Rows from block 9 of a small image classifier, named by matrix and row number. Rows with one number belong to one channel. Each number is 128 + 32 x the weight over its row's rms, rounded and kept within 0 to 255. All counts start at 0. Numbers have three digits each.
After each channel's rows are labels from the 100 images, of 14976, where the channel reaches its highest value: "colour at peak" is the nearest of a few named colours to the mean colour under the peak. Only what is clearly more common there than usual is listed. The data: flat shapes of many kinds, plain or patterned, on busy backdrops.
# convs0: first 3x3 conv (model.blocks.9.convs.0.weight, 384x384x3x3, each kernel summed), inputs 128-255
# convs1: second 3x3 conv (model.blocks.9.convs.1.weight, 384x384x3x3, transposed, each kernel summed), outputs 128-255

convs0.195:103127105145157154121139129125191123069116200094152127126129139211152092144139182154148144126139183146142127141106137190068161127104130102061094128163138124154118126147102109131128143048165188132116125155107076136113091113152097122149129104109124122161131117146085148112115088096146136172059154132155098148108143108080137146111137110130083154114154144121070079133186126130159125147132
convs1.195:137108172150127178126079119144109134129109095183116146092189118142118172127147182115138109140157151141145121108173093119130142149130135122151093169125152110142141101128133126154175127111105131098083132091078142149153136111133117123132145180128094115155166127068111124137120139093160133100109099080088136153216104103123101143155134128129148164137191126106144115140128106124108158198153
colour at peak: orange; blue

convs0.287:122097134057117137093157087156105163067166122120120095176122114090110150126143175087112109183142186069157117184125156110106129154084078168091171186159107112161111158129055166152160129120120195122144131059115128168110152148111130136103131120148110114130156117125100186134142141159138118097083073160133166097120131138076183168128148118070074099095149137089118124182121139123113129081102
convs1.287:078126150146124158163117129138089213140123118127126125154102187092150167142136101084125212086142077150165105165168144136110181122126131186129145090156083084162166086103089131159200159096113175126156110111131122135143209134176155200169121069108128118200152140092130107079144142128154133121164086111109156136117111152169172136136077034185180122128117107141139177065168132133175169172108
colour at peak: black

convs0.286:104123164157105122184108111129117126097137108103103120158093210055119180171109066111168139112186160137102122203139133095122084184102093093132105109111114121127119134095128125131154126167147121175125081147093117171108178151123157135168110101078148093145079088149143127157136165118145180187047120094112106134174099050136093150136119122097142120149159185120166080118122150141083223161152
convs1.286:131064100073108103095153097218135134106130106172158132188135131132140150141142184135120129064099146189130010096140114149159099089184113189126145122175156154136144124107117106144138083117123099109129188086101095110120127170196165113118089099141141112152119201140177111136132109090112148082131158158176147129137080145108133147123137113116090133122164127098163140088159062101110106177174
colour at peak: brown

convs0.129:120131141071135136153097117117163127147090104064094148127166072167098151125163092147122082117122085090125155131146147171166151085094161141096078196138119147074132082124115131160138078102167116127104156191167098159139125133092127094086147099147134169119163150094139152090171147152166147126113159106107113085137170140089180078158115104116166165185149088198103130106079167125145117171151
convs1.129:097094255103100164089141154072151128120135071153143121098076144110106150075139112139103178132099141087127102116139124132166090124142157144114102135124133166087096106113141141119129117140136102095083140176036112138085178081126098102121097163153109124118163194159148166127116134137220134175105207127132118155160107148121097123090156083141115169162096101083198105136186085167147157142099
colour at peak: orange

convs0.352:153135115144156132117063047090077165106134142064120098154064098154133114115142080138083112117129126177169129124103142119126077095090167129102106169108134240132071158156117110136097090060101121090070142168137094154143106120149145169118119087095097124049126107137133082090136137101154046090141150123102132123132133086150128165096143092112125110108114032118093130076143138126166113135145
convs1.352:102104146089155173114136115111100172123072111108093068113164133087125141170139102236157189124127133155104138152152112153078080104178103112108119145130122099088055182126137170101103089134115107170151157146111114106142115160143042140152063164121056160116154078130127123185152093109150144111154129138072102171197156159089148135105115147022130080138123079155143127072152081126162147112139
colour at peak: grey

convs0.146:150166163187106135148148130137171076093122103103080127113086118157115120119153148151136096117142118134160118115146146143098139117110129100152072135137049135162194130141132150122145222077148126111110119151090135133180150136091141107106140123138081107073164133128119115143076117083146109170115135135179101110169157096125161108082093034125082148130142123148101096125120116104153138158118
convs1.146:100126138151144115115124160078128136182184103170079144128125121144118107096125111118165150142115107084139130123154077116135180135114128095058136123116171080112076099225090129135113154131121141041111138105074126131122116128128095176153106147120131149163210110070163122105141099124208114228100104101124134124172146106118064115151144139141132165098134136143129154102128131130116196165154
colour at peak: brown; orange

convs0.51:083150170108125107094125137120092109139190114117150172145133143057066085136123114164162113122101189129111063182100098178109129142161121109194132074079126126087151147120109045137150150084155114174136084098104132145110155114140078076171131091116132149189117136114103150148091102218074115116099179132136131145161077120144110116126136200113129089155140141079107190147158137191133168110096
convs1.51:131132123094117126114125096183147145058124035103188147108119138086114120106107104154123109108106158157129073091138106154157114149131143157165178097129157184136194134155174122135120046136133125171186172086125122154106132155166173148153092124094133085146139193191140179143115106024136099075144111132158204147167126116102116137138112134112061147120162143143187165140137149149098088206163
colour at peak: brown

convs0.217:115096137128111109105131094090086085109099125114213113133156104060103219132087069062094167142160146087112150144059135148148033123173174111100119083204120146104118156152158083137171126152144058154129103134113084179137117145177094089159144121156094128144142149102139127138117161110149114096087181101115118169157165133091124134117068191132124185146159110095151170139099136162090106137140
convs1.217:137098124104128108158062142108132126161094072102127216111127107135147064127103122129094114088090152106136124178186104153138146149071117100059169136092130119131103109167167107123142183075154158107120112126096107095145111131163034176148090097126172129160134219122125148092113102158081147099099137129164098095120157091157086128142112123109128168207146130149184183095115107089105100124111
colour at peak: orange; purple

convs0.4:064106070175152096137061089104078137139074147098203122100162161092120156085133113114133113090163139120141134121055155138121118089190150124092114114151146152104150103133191073146138083098130119116139152089065122112122124167106141136142106160092115111154168175154097122159135113150214128125123119161153151165151115114050136121119096131108141180128176150078115090155098154203088079126086
convs1.4:127112113148139140086087134146119129110133114129093151105144134130097117168147193178133097104113112099127155154100123132104114145091109109090131127018141154139077142123147116145125147065112113029071126148085112165093106141106115123103160098119114129140159132129120169079167067091156167125124134181093119107168159044150081126079140102094123078159177080139191173094176142156074144137138
colour at peak: orange

convs0.101:120158118158142118141153142122118127097114107176133127128144105156101185138097116095124149160117119105148112157111101111109085168145183151112121097098085119141143120077080078145181136092106111110115120120124099161147162139149144130123111115091074085141044130158141120173188170096152115181130114145117128122164153131100108109100079116139121135153113106123156123085079095126090127089114
convs1.101:150109109103132087127081158156151154084096125120127172214091114129100108146127100103180151110154128141145110217159096151122185148098140105104200164136155121151101105162138144158133118184127107111151135130077088131092114129150111151167126151156177128158114064202132131133139111114135137192140128153190102137162176060059117135119151200176154140215136136156144168120073065148142135105128
colour at peak: green

convs0.86:169069151131129140072138103142160116147126179135170093113155100096076127079183093097110053185131140088161118176151128155180154125120163166131166135144084144147128088138101083168153126097178134132122124114106165119046121127127126151160159088088119053159122103155139181148099119148124133105133095120127115114087143130135126168141177153091166162088142087177153132128164132137080178145144
convs1.86:143114219121171130141124147128149141134092110089129160174113145137123099131153122120097135027062140153126165166160139053128197124095150111132178178097099097145107081104081175161155144097126126101118152073133082169112156106153154182140140137155153148203117164134134111097150105104099107108155122137145116058096143128138174171137127131144120113124064123166169169132157100146080161124058
colour at peak: black

convs0.47:110130138131126160091135115106070123190095149059164143113155161152113165158156108100110111120161161130123109129172156123129116157155138147126142164114161095110175071159111121129138194106138172145181084168091117137129111183125113096076154125118134150142139097143126134100081091121177135186065126095175123170159129079097180156086144129108112135093124158134073106114086113107150165156148
convs1.47:125090120166123109173065142180145132133106109129129172087148142108112135134100165107133099147065101155144119143154090083184091193100104183130141124096104168069098111182123160149126128035108146084079152115099120124089055128134087144189112125091180139112146180116127166105099117106129134149133141181105183119141080069117019086164099108123180133095169091124140166080158120106136138154143
colour at peak: brown

convs0.123:116131053113138079114082108139170094199138146113122111095176153154104183130145052138151180119102120066113142158118118184112084150168122130069077117103126078072139131092098113129126125117156083138112145182116063155134086163093161157109135083171136097172079132110194096191126170185151084100089175167149122113099134147121070145091149075123157121119153170146117105055082065105119095105066
convs1.123:177115079137182137106098124113138162092144159114122164140069123128062118168107145103126155128093124113129135167112134143112094069126169136187149097132107126174142122123085145183095125071119064132117166097151114125133108085148130137034190156194187114140148133121144153138121148121150104156093084080111114123112081135139104095155122168121184165136132175123115181102129120178124098141101
colour at peak: green

convs0.292:163129114112106151101062146134184168122152154146052139153064063111110120103118147175062154110167120126192137102144159180108066131156146129143145127100076111166100167114126105148136113111171127138128094101094147136075077172115182089069172101120128111089091105125136151123171091086078145109105104114091130137085084089171085131173134135181164140123144157144100178087148183123123089079050
convs1.292:128102141097137210126065135153136108028119113126120053180132104131034141110083103159164156143236132139123104127122128127164095089173166119154119101139170096091085150131127157110089082161160134154080137074111116125085118154161028111171089171144169148131170127146112146155104156097098167119149174167113086180155121103126126137133081188087101111141131087138149121081121097046132126126143
colour at peak: grey

convs0.50:118090121083095088133107175107086100116130095100104097089160093150097143146146108142138196156108162107116094103121138177076181120113132188126150099143089144041061133150123107084114099099161146107125205090125114177188089142173129134129085107161149113135116128127107104049142151102118103108109115151133131125139117113086160130115114085126124115097066151200137165088109095187132110139162
convs1.50:119204123096193153133143108115131135098117106138166151150099128120110171060181129089149092091131151107105164066126116100150139163092064167165107133094106165109136103088141134194163108077126159150118089160050121131125102128109074160191154121203156122160149085102151158159126119170109152112104076129134176167148115125087088146147103115123120109067107084117170111139142141151115137066106
colour at peak: pink

convs0.204:151106160110116131097100118145107147135078129095101156158115068154108162118110120191138116116134149150171124089107169114168116089102163144163093110106129087113106212087125058099154114062148128116075143160165175150090139122109105101049124147085113107161118138150137130144184154100098062156096136053161141126117127155095096126109144115142141104158132101147147143159141142142163151075082
convs1.204:117138188086113208122137092149130142107116101118077130147072125135101128109121144181151138148172121128113091153155118124104025110130154171140084129123149059093091176121164104054109084102132071153081141088104137094083137087145033094197068178110128115146210074148168128135088130146146143133110175149123112154177151127090191158148096148054111102113105126108178156063116110131152101093161
colour at peak: grey

convs0.117:157133163148121178125155110120137132131171116195088139123123091058104093090114112156068085100198141058148124141099142133067136121120114099184140110129097167158146189139134087194166157137101116082082080114065151081122132155075166120080121063123052185142125093169166157134116125144097134143150098083178106181136111082113103135111088138169129076166119115124092121099113175143052085123051
convs1.117:163139141050164143090126107166117127088080161141138159115158103118100072092132157180140105141159097098123005134122141192093039123131176103113145121157135099114081130165141110078064098167099119133043144099096147083079133135148102131130137179129103116165166134144215096098129120111136130113135209138105175130184103148178109123139106150137132132179126098148145160103143124073150093083185
colour at peak: grey

convs0.249:145143089162167106131097153085100201107107103179109135144120147080074149094116101152140134105043079096123118149114112176115135189087169154119120173170155118074084143152119118140124109120142091097094100142147063110099123165151109118065098086102096108109119117128141151122114139146114049112119100134106126101148121164117032148147208120140166110166170143091132107137142161120153099163141
convs1.249:069069179108113164107205075082129140072126116117104097126143085143134131136104096156120150119059116138105090133122101132231116100181129165111083160125159117093093091139109107137125121128121077153103083134093053111176146119113079119100117163121109100141135100137194162200067139135077130129162150143123147148192100126094150146098134163105158140085100082128142157155115143122170133104153
colour at peak: grey

convs0.337:145098089112154089103080149099134097116121119089102127120140101111165138088160112125186080134118129071138162108118165099087152136092131163121139153129183109117137129100136126171171106129119135142086106095165077157094082150128086136087149144108134172125144137150121103121180162077075114144071102116119126113125128129075164125153124098136114107137161102129079178187173188095135162091079
convs1.337:114132068136088117130181072115147143122129116108117161148109108137126178193123160182153177130161122122115058129124080146090137057164111113167098121182163105109120191132093171128178089146126141184134144117087140102106058098114100157181065099104097115147151187174156120078144122081130157145111109141204072165145127074118172125156096137028127137137103151109089153153156116128130136165179
colour at peak: grey

convs0.67:121116160125111157111144075104121151067109090111122059133086195133103157110092122086110064142058139141122123148142101175131112123036142074103111086102175119123200105176089066103131155128116097189104116121086125132153142162158147165081117056122150140121139102122135105131093057115189099130173149122074116121134212141096157160073082047137185121159145130126127052071125120111075134095156
convs1.67:126106127073160134122146127075102115135137090068147160109215131124111125113115117113154199098107151128143152099196060167157140130181099122098171103133176087096093125137108131130101132177101212083123113143100127100150109104121135197147091120084124155172163095116188137111133109163114158092118179155165170134204128110104069124151121187093118094130155117137116080091085105071139125104131
colour at peak: orange

convs0.0:108133102093101130113112121167097180117137070113123125139098097183145103168120102166174168101149109171080084153162139098113087093134152128144121177097201101131145158090127104129180105081140136097097173086141102148152118193132085143084213090068125103113096172150150104129190148154130024168089137127107163166113097081148077163127057146132170121155178126141160114125099139110143177115140
convs1.0:098069100097159139099073104175135137094111076139107147117107095126131167171151118165127153119127063136121056115106118152130056119121114195132170159156111136100139097100135125136118051098170148186121191122095184129074069102110114098156111132167097102080149199156116097111096124136093141142125144154135193117150076107114091161116116100090093197154125152139162144134109124187134092117135
colour at peak: brown; green

convs0.36:175127117140147174198122105148035151061115109138162138140131094183142133133099159127113083118052119168140093109147139170093175141105077107088168176110135142125179138156117106116115102093168168192156083157163122086125124073101186136085134123121129135147131066161143160164131097172127109117120125131111098130130144140158121147133158165124142172136090072162102132154105120132136142103143
convs1.36:150039174203128141157106135044187104105136097132106168091189165151138160124145120115130126161117108128149152132155091078139167148095143132081074135071123067073094104111093077164179138093117159067116095183094145155163176117123150115104055126112127120160083127100128120115171091127162105131082110137098103072215145134110122152112145119110104158111136101106144106079130124104121161165111
colour at peak: black